From a checkpoint of a small contrastive image-text model.
Training: soap at rate 0.0013, 7500 steps, batches of 128.
Rows from block 3 of the image encoder of a small contrastive image-text model, named by matrix and row number. Rows with one number within an expert belong to one neuron, the router's apart. Each number is 128 + 24 x the weight over its row's rms, rounded and kept within 0 to 255. All counts start at 0. Numbers have three digits each. After the name is the row's rms in percent of the matrix's.
Before each expert's rows are labels from the 100 images, of 14976, where the router gives the expert most weight on average: "responds to" is what is common among them. Only what is clearly more common there than usual is listed. The data: small renderings of single solids in any pose. In brackets: how many of the 100.
# router: router (encoder.blocks.3.mlp.router.weight, 16x256, trained with AdamW), inputs 172-255
# up: expert up (encoder.blocks.3.mlp.up, 16x128x256), inputs 172-255
# down: expert down (encoder.blocks.3.mlp.down, 16x256x128, transposed), outputs 172-255

# expert 8
responds to: blue (37)
router.8 123:082122190124122107134130100100112138118124118135180105121158128134111136165165118086110129109091142169098158150130129119113080086126123135092151124161139126151140139144119146086166147137120152146158128145118144126118141104097104116161112113126102150124
up.0 092:134091112100105167159086173088180084148127139102099153162087105131135129109158106091124137154083128133134124102138111135167105158185150128165146119121097151110136134168092149129144183115167144128122119156145151140118122145124129144083135137138105117171
down.0 100:157125114142107117113080141128092156137164095151138101134132077133107151138140079113153179144106155114171139114098110147106099140101134118123102157122115116079105176160165153173117120164121145126132092130123160114132129072103127139140169108111121153116
up.1 075:125099088166133126132119106163160115190143140127085151138087109190156152100124133114132114155100141103138086100103135136144126138111107124138122137112073151116110136100150118147132156065117112156122107166169199122176102128120125151129102118084142137143
down.1 094:083135156098141130120109124147085095119122096111111118139095104156116154105128097140152142128163129139148088168181138127149140099128129143128106134094143142114140095141122115116143124110086094166130085172154162138131111121129092143102129112102115142141
up.2 097:149130095128111141141099165122181142144160107131107143107114085107139095100122102142135137149125118138145145086119122157136153164129167099151113122083136114097119133106136145159103113140142121129106145103123142131133117141144158155109104158102141116180
down.2 097:102143130136150155133124145143102122126170114113129142183096105146117178121128114129129159100153151160108103135122139110140122110118107108147187179142107131109091144146128128097180128125117123138127126131157136141128142112105067119132141109142120107154
up.3 081:157142100108126092129120100122128129108080155106142127129155108124106143150135137143140108128133103174130187128143100170177126110060142110123141121162143112131160133153147097111147081131139141134112114142129125118125150095151126136131125154178106111095
down.3 077:169105128102170131118102141130128144105112142134133139164143129153129173135125078156130154127101136168118105159159133129151113134074165113153093119117113117131145120131068113162121092133122148114155145160143142149117109090130153109108134129160131132182

# expert 1
responds to: black (80)
router.1 091:143120102115103131118149149126183139101131160130124115103134152124133086144151176092086097115114137103141131117152090141150149143159116097137141117139156137151092116144112153130110135137150145114147149102123122120099121126129115139119121163164112141120
up.0 090:103113125127143123086142104148138139122085136096108146113072157125184157118093093137110114124143133106154104097094153118141126140156151165144099118122081148150112148120120126155161189155142134174151121134110132123164111165094086137095179141130120112117
down.0 099:140132139075115138137135133129135091144114109118150136157128139106139106062150107143159142116115122111098089164163148110140152118143188153123131100093101149108128128139125155151114174124100106112144113132095150133144112157076095129105144121137104122116
up.1 099:121137144106121158165085117125140110148155106130106179145096084140153145102123113138120155168108103162117137113105152127137130135125142144142121160096138129093155147111125111120153134120125094157074111167159147157160126142155159133085151148092126099141
down.1 091:151191112120129121083158139147158136131124110151135098136181150088140100117158132151176142113131138093127145124160152113108102114148127130096145094126100152110101169116184165154145130107136161116154114094071126149141146125095165141112117115130107131111
up.2 070:149085153104148141103119068162169132137078122124158134073121144150135155117125114146135111130100099136166133130149144122113071136133192115088095110126127156144118132116105150174129140145112117156129139147116152135143103119096128130100160149145114134114
down.2 078:146165140115156165086160113100113135107160091106141125138111129115153157092118107142139149105138090147136135119166147122116118139129148142120120138115100129101121183116129127171107137165110144097124136090106144152152155118060104149123197161162134145158
up.3 062:088117134157131136107130146110133147142156076101118156152078129162124145148092127121120139141126133153160116100121124163164100130101144121166122126126120108122108102129109126145123126109091125149133154124124123124123105143094126101088169131129204128178
down.3 077:124119143115133161110131143153150129177104135125128136136106163141145157095124125127120095129132108089103083145150142099139139120133137134113089127112129161139135088087118147160139120133136106169126100130110118145171141149045147140091119115132084099117

# expert 0
responds to: orange (57); yellow (27)
router.0 102:163127115135154124159134129121110150136166087151107132126149119113136101136138133143109148109122163114113155124122130106091117107138122154145140137096133137092106112114135072125146102094095113112113129107151151112148084151151106117144122122100186155094
up.0 088:147133102103076111159120151113144115115132160149150136115114110152115133116143079128170113139143158138112149122123106159151153167177139078141103140131164100126157145138123158133097171161185173152137151141109089110112139122121151146125103106147111104112
down.0 082:131119150134144094069109166094109107135110099139117098115141137122101113175140132150165121151186151119123144137163127112106087088093128151095096104152137119132145156124159096157089113100091153098165111113135128132151110119147104136145108143139123130154
up.1 093:100125139129120129115114140117159103094128111123158154079136121167151157096151107122134149142099156147162133105137129141110131144103156114103126164151124110123123125101104147120125106138116169109166160125089140164103052150146111153113156144143134149172
down.1 081:101144124136108157092128118109177120121113114123130132143115126168113147141143093105135068114156095124134100121184143104142124117129171136165121127110149123141147145116162177166159147135122110163148092146055154190134121160107104160104134093156133132149
up.2 091:127141111123124104154120117144131076135115184160110160143141107166103127108152135126121100169129163115112089146101117128128159128126106097160126168138140132083113122110120093104164111116114149133091109185149147114126134138169104153151066101105147135121
down.2 086:147127123173129106139091139122134133125144116157126116114134128161130115146107111159159088149084150136128141144161182100105135122143128106108180089125111114132164144156141082112088159103102119105107132121093115117113102155116132092124137110118142148098
up.3 062:097126118117093130130107097103168119117144112200133127135142065123134133140134108121154125149089122168105146086103111142127121137128137109081133133114125134064129177093128177143155139144130184160130145150118143150083161142128114111158122130107078108163
down.3 070:101145211117137135115090117147146124136108084120132134150162111141134179120163099123107085143135157152147122147125152115118126127122139140100154134146131133113140098100115170123145111109092098141144133164099157169108134105135096130086121109147125144165

# expert 5
responds to: black (27)
router.5 103:124130141104119186112117137174127112158136172121097144133078166157134130093096109126147115138143139088168120153171135082130153140146159132138087102134126136160102159145136128122126135111123097148147172131123098094154094142151166190088154133147156137101
up.0 113:118105122142123089147097103121113113105137091164136157108158103116137132109136100117098151160112144155117168086088117174098125144126145102090114159120180098100138161122144163089146118144081142125129117116125163127117116153163108118121106168100137124170
down.0 078:125126144145143126101109150142128124187172061141137092118073113145124124161092126127129131137121082163131129095165166134095102154101146162138121122133112095090086122141138153124115131127106134096124129117078177144138144174091132147094113128124113164143
up.1 059:155161136129100155123126147140120120147136169100129107131109142104104141094150145163105115102131090119142112146169114100117156163152148162130103095114120118142159081151144104136092117120161122112126159160137088124126134137149180117095165132130145154109
down.1 064:090149138139141131083110143123098112136167082143067153153108123189119151131155135124129174135127098151132108094146158119133095122085144188111178110148121099103146103180164132100152122130134133104117130110120154086075123147120121138162121145118117113132
up.2 093:124105122172115094152108102093123149108176109162148112119155105099115130140157104075091165140106152147100167111101108154090118104116137119101121151143161078094158157090164166109101114133092128104146136104089140128108144125154127089140081134092141152147
down.2 092:090182158166108118118132140117133132114148131130128128128159148139097123140108134149168102143129154112146156137112112085081142108102135115098146147151124140131112164149181186129111101129144125108154089122114151160159146105122130135111121104132095121173
up.3 109:151087119109141139159087125134121092130143111129127141101128094138149147063134095126132139171120153129143154098111113155117132176132147115143109165086148104107139153137083140136114163136111121122136149096131137123120129133138144145106150153129175170177
down.3 107:137117106171101157125115100102135128146121105141157116141139114145131111181166158080083151151128132156111127140098126164141115100128098138095168171156141127124127097159126128099166132153118118164082110142156174119112104102130118100142116121101135156112

# expert 4
responds to: teal (53)
router.4 104:132167103143083128130110116154163119122109152117146113088134147128139145113150112118082152121103102115166147128128091128135185122149153086152111175126130114151138165071097154140131127102099107165129127154125108110113110116134112127121090122077118155161
up.0 088:142121149130098122167147130141172161159104162108151135127097099135133155139159139099087105105115106156148120151115106172158163181153097143159127159126154145134114107160069101137153191156162131177103147150155139137110160108154121136096107098124156142124
down.0 089:169107160095144085156089118116189128161127103150129127143139112135136128124157106116118130150073088154140128117147144161156110121152141119106077143091128155081132146104122145108133118131122148139127123104136148128147134126130140141055145137098104116154
up.1 108:146101099100082127196127147116158122126145129137143154130113098158131118125136122096138122153076144141141105122089140184176142180146147089153115144106149156112142134134100090136142130118172150139101153129152160133105139119088111127055075128128167117138
down.1 126:155100148142140137147066120133119118158121110163133103101125123120148110161127095154147222148090089150144147094135108117112101117137120099095124147134135090096087142119144151082106120099105121127153136109088135119159096091138193162117133139122160136165
up.2 072:160114114100124113144099092138156114134136113142148150114143142119130118116160149124120145149084144155130155093100121159108139109129127073106131185137168156084129141103136162126163099121098147128122097136145163123137077120158143149120074150096127124147
down.2 078:140126148060138153126137121155117108106112119140172148129130071130157157113146038129124135149146150158142143137151142119106103135109148105086138150099146111114136129135110137117118115181082165107186167101100133097136093121125127113110123123119182148137
up.3 113:125116114124082127118147134119184114138141119131145137093119119172151097134163144070136091117062151127122099114150121149128138137135125114142166158152117168131124098179095179130130171088113158155117127135110166099106083141087123114111119090137121177131
down.3 096:134134150131125125154146095149132181157104158140143102117139109096100110135127111152087170115132121147118150124113131155116117108138094098134084133103141060166118129091123143099126115148133120151144145119105078095093105115122157112162099129099169131109

# expert 14
responds to: white (35)
router.14 091:142135099141117096080141102131138110111135119193129146073146116125159105132157116135122106103118140124089121148144152119137106093155146180134166170125105136141099101129170137139115124112130165083129094102110161136106070212091097125126166104142144151110
up.0 100:144118090124132108102137126151138102150125144107122103124144114092128111162136157164169141137125085105175140144129125155154120098098089114087118116139144112134116122099175091134118141120091099131137120091153119076151130110133142120169125157099155140125
down.0 110:145126128134161098098152133091121152117120092144137146115158142098163124136125141128141173126168134126128173089165122156075097163140166143121123112131100122099114164135138154135117143093165163098124165071115128152108140138120122142132150141158125151141
up.1 133:148116134120164165138096124154136081123152133085090156150149098127176170060132100137150145156105114083106110092112157093105129148115182139143148136099094141077135139124159130140132111103137132117099118152142170156145109123131128184113123123099094121145
down.1 113:086120157146114126139134136126128121142111141149122098103115121107096133175156112125144119110130131150146132124153064109142151102125076107057099137140161082130091086160134134105145138198126092120139147158137127060132126100159174149120100173138095134101
up.2 101:135147168124160091147113109117133099136125159105125144143113062116112122092163116146149148154161152128138125183145096119119134136154097121125120154167158152078147121140123084138136082140132114149110184147204098113141135077185161160183104122139131113142
down.2 091:129120109105117155121150128133136107130121182074115128142115156136095119128129139142170130111131130077129118136148110116163156140138104102151097070125137138166159106130148093164110127107139128122101124157130099133146142174125148164151136110166097089073
up.3 073:146109127103155138120131098147163111102149115158124169142155124095166136107159106134115116142095154101138151065138144110070104156159159109114146135068124146098140153114127153125126170103149156128119129155109151150093106154133122159120097128078085111107
down.3 071:140107155125086125116115138104118111135126088146159108072123100090107149159154099084151100115079126124142128138144115151141122150157147157083109142115178109127128120112097160172105201168161077115138151102111148136143152122070144125089156128135106171171

# expert 2
responds to: red (32); pink (25)
router.2 100:094110098129126125107118115133162125163101112103137141156118107126143141108171149139140096188133101118132068117136135138154136156097120117118111151144118145129135111106083085167134137118095131159080126144168164121150158114096133151078093142143123123123
up.0 083:132135165113142144099121157122125136106141099126143112137103126103143127135126112172151113104150149140151110109162125126132145132153186146130073102150155114128140125114137145145141165142162139102157191146103123150093170092124118160116172133155084124106
down.0 103:108136111106083150151133125141136108140115150119150149139124107138125127097147114123163105122078165127086090139137150141146109160165135107153108150100150140096159130104106163180092170105118150154124140156132131150123132166090170143067146124124130148147
up.1 088:109106121131097166129059151107131104123154116131120163187119110099107154087137126147174157148112098165100126132116155128141102127150141151148182118100099096093133140122157125107140133108150126103130111152130134145140101151142108105114107143114116118093
down.1 081:113161161086131119116141085124073122070106143093103117128157175098111107111143167131125115110109162170091157107148141124081138133096117116109148084131119123151147156148120116111145127153114146076169134097096080091110130143081156107155145167150096119086
up.2 098:110158113081150162097139101155154173161159120137122083125144143106162134131131148065123160127127099107119120132161137129140123127142119115126162146122106141122100132129169160133125112067115166136119087142080141182140118130111163164129112155113136093093
down.2 092:142149143085147082118095114133143123109142118156123165168129096147125140104144123134159133127126123151152131143173185144130140133137146105099152114113129152123091097181120140085151143124121090124127144119138146091144099120111112109122128139094138138080
up.3 077:049142125139114138127100139160114115125138126126106180187118108153112161083153130151120148152139112165105103138121144123132120155122162133122163149127126121132140134160149107134211095126148132145113109164150181160099123189137095129117141129114088128128
down.3 071:110146157112184135160106113116117175117170164071134132132117149126110127122113173122117163113137066142148149127122140149133118162108144118189152126120111143115069162139115099162160104174160108079115132113150098141142121124112156110147156151122126115152

# expert 6
responds to: red (72)
router.6 090:155174131135126085101148081124149165114127140190125118078140167098124083151121136116130111090130164102139172135122124129093137097120105098082110089170140145130119139133193165137101122143115149133161097116072142110134116118132163103173116113111128139110
up.0 086:110124077141125132136143152177111131129094169136106126119107141143122112116091120150138123133164107116110108157134160117160154112118113119130126166167140121159129152077118084094138102113128118163146105139159136129158117135119090116143140114154126121144
down.0 091:110166135128113128100133140116117095169107112158115091112156161130087103146143119096153064096138110127125153152111168098129110122088149121123138127100089152138157175120126125141131134106123173134151113109108098143159124078120158082145142098133097116108
up.1 099:136118121117171127123120167170102092119118132097080146144155123102142127097114114165171129141176108113121125109126170102115152133126139146134124111118121131126115114136112121136119100069146146117097111119149131162142130142102131154130149166145087083106
down.1 093:142140121127131105144182083124088111103101122168132132115157163149079122125153118152150160117129139156071134149117151137126155110127148111094136118156126131133153137120135139123114097148098129180122089154121150154120137114104094136154128092140127114132
up.2 063:153109141106182133140131097132127091128095124114159127179155116114193150126169114150156122146144146111105107116167171120114119133094155153122135143134111170129151101104127093123144135078134143133097135137179138106110153148082093136121133126124165109133
down.2 072:130153168082157132164143152107094107096145130118127137137125110138110119156093118094120137150140144139089120130131150100129101092157116158113158132154153136111124121167129101115141118128176108107099133112161124104134116150092102157136114143162105101131
up.3 086:121153125114102164134130139153155130128149118143135140114094086125150128121130115119181159112127092131129139095139119115137102185164130133112128161135122097132132131148137172158135162147167161115133206134086088171151137106128173165137142089140136126149
down.3 114:108165146134103175138108169103098142151104099128139109114118099122121149150112101111143134108178087155146154143146123137138092146131155147129129124088101094106106169120122149157135124174109098104133128127124115146115117099144175133111150125155147141157

# expert 3
responds to: blue (29)
router.3 084:122113132144168162135115128134122152151144122097131139132109089120117150082145142193144166120142113164081094164124167128165121078083146155149156132127090166103111112123151113143160142123121117138094116150165158132120123174119098128105152154180097116140
up.0 073:145097141080080101109158116121150155105113123129150177122126111121166157132142099109139100100129139128156120115094150155137128163138143131151118151149160170125138125116122135124103134166162148114160158127130111137128154159141143105129118105104163113102
down.0 089:087143117142160122102130131119133149100127160112187122092094116124126175140126089102103156130115118138140095162123136147127095122101104146175115170130173074159096150119132152090147115135146145145151119169129140094105182132116115167146075127132178163169
up.1 114:115161079148118152138123155157141095137116158091120133157125146154128158088116153158131124168139106116123088143149139118157163125114154135159143115122120149141126125093138114141133096099134113170103104171149156157136142149062108167119136086172080107148
down.1 103:159162116141139111090159152168114148114082118179105080080111120140065115140110124149153108116159161115138148126110143105116185121122131076112144133136128094152142140101098118150088133144128185156181141126104105135156132073124147098164122067138115130125
up.2 094:132075147129147129121117141099124162123152120119122165130121076124147166098137098113122114089122130150128123106126129136125098179131159140149140134108121151117140095172137102142146108160204114128127136120145145141107126152135101138107166133152155128109
down.2 101:105074110089123101110097078091148115106170121170168140132123129131142114116092117078110170139111119133104157112114129180092093109119125126100117165135114174123127152117142160108132150172146107130123112092122132068121098138101077100120184142143120119122
up.3 098:123138100142142136158120144157092099112120148126089119138122110163101152135099081146150147153169124124112112159123127107144136089126101153144151151123128105104112157140144121144145100118132129149121107151146146151153113102144118122184148081117113127158
down.3 086:121118110108117055164112140105149161146164131152107121102155145120130104136118100111167132114102093113147109139130155135116128169126102125150126118118123112144146171148101142094141102132148110125156176107097079149061143151120146139117110094120127095137

# expert 13
responds to: purple (48)
router.13 097:155078111070134118210109109147156080135168117132147154119152108124158149127134113136145153173103125138108161090090182185123134131120162099090136134110124122128145181111117122104099151170124129121102166118148177119125130166138107089118119133121153085137
up.0 082:143134135120103140123109123133096108147100145155117127130098136110115121117115109156127145132175136124120188115134103146110162140155141088112083144147182092126173137097144152112083118111098090131147148116121106118161116074152146133116106185083132110143
down.0 077:092133079130135124083167092098114138090093121117139104147126154093109112160129156100157066166186123120171137141115150113130106133111138122121106115109114123167128145094121158135167143123140148086140108078111105106121164117035118124155155137136107129091
up.1 119:151109095104109122109115117113161090087113120156157142102147114115156116140165089108140108132137177126164106105140139140131133139155143105127099158145127123121166097083110171097126175088104150129157139127098102092115110158107131156157074162106175164120
down.1 129:130154125103154167148120120170118098157135132121103149166102116129139156102078097151157146143109091126099091158141175120147153108125139138136126143105108136102124132088142127128104111078138133143111086132118152147165085148107123150100140114116146112146
up.2 097:204110110105162080122133116136108125111077158107110131110133137095130120112152128177126117142135131125133122104127120159157139134118113138117128126158156155125152109124135121123102103110122114134116095137177137120132129117175119140138118158169118099124
down.2 105:098112143155150122123152106100088124114116093132134091174140132110142136134102109139103111131138132157122159128148125141110106086123112157105127144126090120121137117193149102111129118140102145129122131103159148102114106132088134133153116163149109117103
up.3 106:126082131100129113164130057108160134147134114139155130091178111114145134133141140061110194120089118162137159129097115184127124162131118096094124176142144174125137149119102106115108141120111194150132131104132161124110162124154136112113106161086160135132
down.3 134:149120128122109102126138110121154116103117127128155160103142099147120106114163108122118118128124138131180096152093119161156159179182160102155105142090157129124123109134080152136142164124113167128118163136114110138098114139137158109134097104092147153148

# expert 12
responds to: white (29)
router.12 109:107097124150123132145161148113107118132108174104094157130126146157108140096111141122155101131156154110136137148137108127138140134127120120122111109133147159158124165130108139159142112138191117170109079136123092114115150120141111139140140077166111085145
up.0 071:145064147112171114124111122089121128146142108150157127105129137118153123150153097106110161135122149111145137088157117145122093175161152106108057119125149132119138115099105156137085135118108134098150168084145139104135128135126157127103111169094152151150
down.0 092:149104130149124117100144120135133092122125129149132081136117111095148107136126141115151119125143130110130109053141134143149107215139114128110103132142174093145129106152135111113123112160141117095139173068140110107114081113101143107139110174126159129100
up.1 080:152130157115130099120126135121108144140120115152149121100137176129113171200127138112148152132125117125176137120128067131125118138133125122090081166167160083139116113127083133128145137139142115131127133148135104130164156067131129140124124118135147155169
down.1 087:128115120112134131114098111124128095127136110154133147140122140079140140117147125128149150151103128106136118097159139142182164180128194132118064131130101157110132145087109127144148122125151143137139119118143121158154098135124127160120153173156093104119
up.2 102:156141145135129112128116103099140120101167098185170101112154127122148090131176130108116118088108159143132150101152106141101095130160140126080133107122097097121141089139162138090098169176110146097158155090101136073122118145129140080146099146102142142097
down.2 082:119101172103138131150116133093140149139099108153133124170104114111096113166120165136127150130123124138126169093108140138133165107166126082080106087158116123161154143135140079130118150123152109117108134098160109098167121144153139107137171134117116113079
up.3 081:117178152117146094139132125134077125153103108135116116117117112127108134138102139121134124126136122151101124142085158097129105078098099166101138129142204096119153133133129116147165109157116102109140121121169105141159138081193128129127123124130133117170
down.3 084:126146156141094122109095114103115097121141081177153143140094144132146093127142127128136127136100146106112114156158142112105160124126191110145130129106105165135127110121134168118146114129133128113142098117104132141168161133096108122104128080164096148133

# expert 10
responds to: yellow (43)
router.10 097:132130107137100136118142143101149169114164112099133124115114129139126116135113129127165097098082092140123132119129106130106086169127123162112144103143094102135118143129123128141138155160205140119128201129121110165120142100143152097148171115171113114123
up.0 085:198150122164106112150125154075159154143144144118112096104124155116100071147107162124097130123112153135156171111075106141122105150127059130172126186125132125112143153130116095127107129105149105099113130110119114145129145093158169121141103132121125131145
down.0 084:134152128119125153123111141128112137147139103166145115116123185114101114137126157159132149097141126129123129129136115105115151141121128125139137110138131108111158135077183146102108084132145098155157106129072135138142168083157117137138111138134102142143
up.1 082:169091138103163153157118123124101132147130133112097111135111133135109153144098118125122142126107122121156131100132125170133128125117099137116111077083127164130138155117154127140119139081128092152113119144172152126162137110135094129117142155116128099104
down.1 087:081174131141142180150119115178097124187112137117137122152120123156150198123108103119108098110195098145110106161109138103165149139109119106137141138101094150130154137139071130103159142094115103159116128177124122150125155104124128128090132117101117121132
up.2 129:070115156141167159072125137138127147131140122106158114130106100125128191132108097134138148109136107149185120142148138064110094149118120127137099125102112124136121135107098151148147162146147109131148181149107104145141139097096143162151183122118118147118
down.2 140:139108140067125136134119121169133095128108151112178137164134118120118162145143120139134138131087125116142102164138162121141126093160113158118115127118158135119115113082115142126126163126132139143112133158171111132151094142124141128122153124125130120098
up.3 101:117158144136114108139120089102151130109164096155156148168153103126148132100156122098062161109126132162116144134108124139113109116134140147145148160123103135122140093127150114106154111146110138101102119105175139127103109147167089125128111117100144155085
down.3 105:130121137113140126109112120153121118105119078156117113091165148117114111111161160131134140086119140137132126161145125110135143067137146170120150123114084168123151081116199120109138120102139143147151084123128152149163077141165084098175088129124110170144

# expert 15
responds to: plain (90); red (88)
router.15 070:132151163131199086098093122148122148140140120106151119164185082099138163139158138113136158153103118130136143097115128118078105160123157141104134104121121089077128156143112125120145126114130128107130156112153138148130126085154107115082137107105145094135
up.0 084:135092154139118109160114150120165090100114130150153154095136100131135153091131108144140126146125137141124124116095113144106142159148147120150101168112174092096166157107070136121145144122126124177136162160176109152110118123199116125114114121145152116198
down.0 082:153124122177130115135145159138133131111129136109114094125117124155124114167106178125145151098126112160152157116133099189138151151076084143127151138135136113127142127171087098143126076137127101133164113124154135141104159090172108113166104117148146120155
up.1 078:109119136148158142127137133128167161157098149126087133130079147140151112122086127120126138141120138084198122104106125119124145163117111138141098117075123132159103145152101101134130165092119095139112136118141148134189110126178116151063155123094140132159
down.1 088:139148125099159143119128113166109133128105140110100154155084159131182119091125130153114138171132094106129112128126135118123153136136160157162099130134137157119130093089110095117146111100117137150125123134146146133180099151118114177083138167097165075137
up.2 088:172126104149141100122132134107152124139135135107081119116136163149119091117114165128113075140118153104117160115133124168103130158082139111153149094118125134145100109175113105148111131091146111128111132124115151156135145141165128112077158110132072098145
down.2 081:131166092137096127105142162118143129132119136111074116150145168110116106118116184103104107115159094114138157095103109167148107155128130159146164122112089139143128131177127075152145089100149087154136114124125131166122170105149097098102108139148095093111
up.3 129:094107111137142176125113143176108120126133132086134146092138118112147178100088106158131150124158111129119122129138163089125125136129140133153117120118119093118143164084119160140116093141135112123148141149129108162124115130123158155126158170152144114134
down.3 137:129161123089140115150129091137157137142103153109149152128127207143126094103128144137098108178151138082136116151098116151156168114166150114132074085134152179158166139117122149134123138161129111180117106132141085086158093108109147130111118145143107094087

# expert 9
responds to: light from: behind the camera (50); red (35)
router.9 144:126115108136099127167087149118125140148168113113113139162115087104124138102099134145160166146139089159089122121119152133160099160120125127141139125103113089084131108117121106138115099114123115114095123125127123185113180102123150135109132139117112100114
up.0 097:081121158121114136126096110119155141138107095135143123148119138179114142160147139102107142155109123158134107132137154152161141147107127100125106149143130133139148100087059143122159153067098126169124096153115168135116141113072133128093093154123128161153
down.0 097:135170101095120140108140123121137152118099121147126124143154133139153093146136148115174086154137172103117163096146137121089127150122161104146158126122117158139139110140173149150126164096162113092149141076120130085142135116041133087142144113139132165116
up.1 095:134077135087130119120134107140152163143099159123133149127118181126168094132142133103092127145115130129165109114132125157165154156147154081129092134184126175170126127108085151108105139102159157162151121125140151118135114150128132129108135141141137105122
down.1 104:167115136096130125131133108097147094141129098119148153175134105157176109113172140111143120130106154136148125119141153147153122118125147137141154125119099147123112063175145098111112124114131135123099161103178172091120081127110102129098078136149158156128
up.2 119:141159126144176134129144118165125128138111180091120122139134182108130136102107164196120096145153104094119127120173121117134156125097148128117109082136099164172152113111122087133114098144142111149119084142159109159142152108143164143112159185186070065132
down.2 129:126179141118161144102148126141131119114097155082137110152148186092122102144134171171130090150144131097127111136158121108140167133104134131100119090142109153148125157118150129143128122106115137102161105125102120196152142141132139101130152127151078090111
up.3 080:142156180096117096141154113122114152108118159137151119108144159104129099140128127154090122113160173106140158147100092125111160093163106094108097115157148124167129134104142154105080128111117141112160136096119091102126088130158170081162094114126117112081
down.3 083:091095132120141109099116148095097119144131106109137115122116131097157134120092116141137206126120086101122142141117144121150117117124114133146104151145131100130092099089141126098163132098083151135151142140140140159156140123122119164146092139153133111166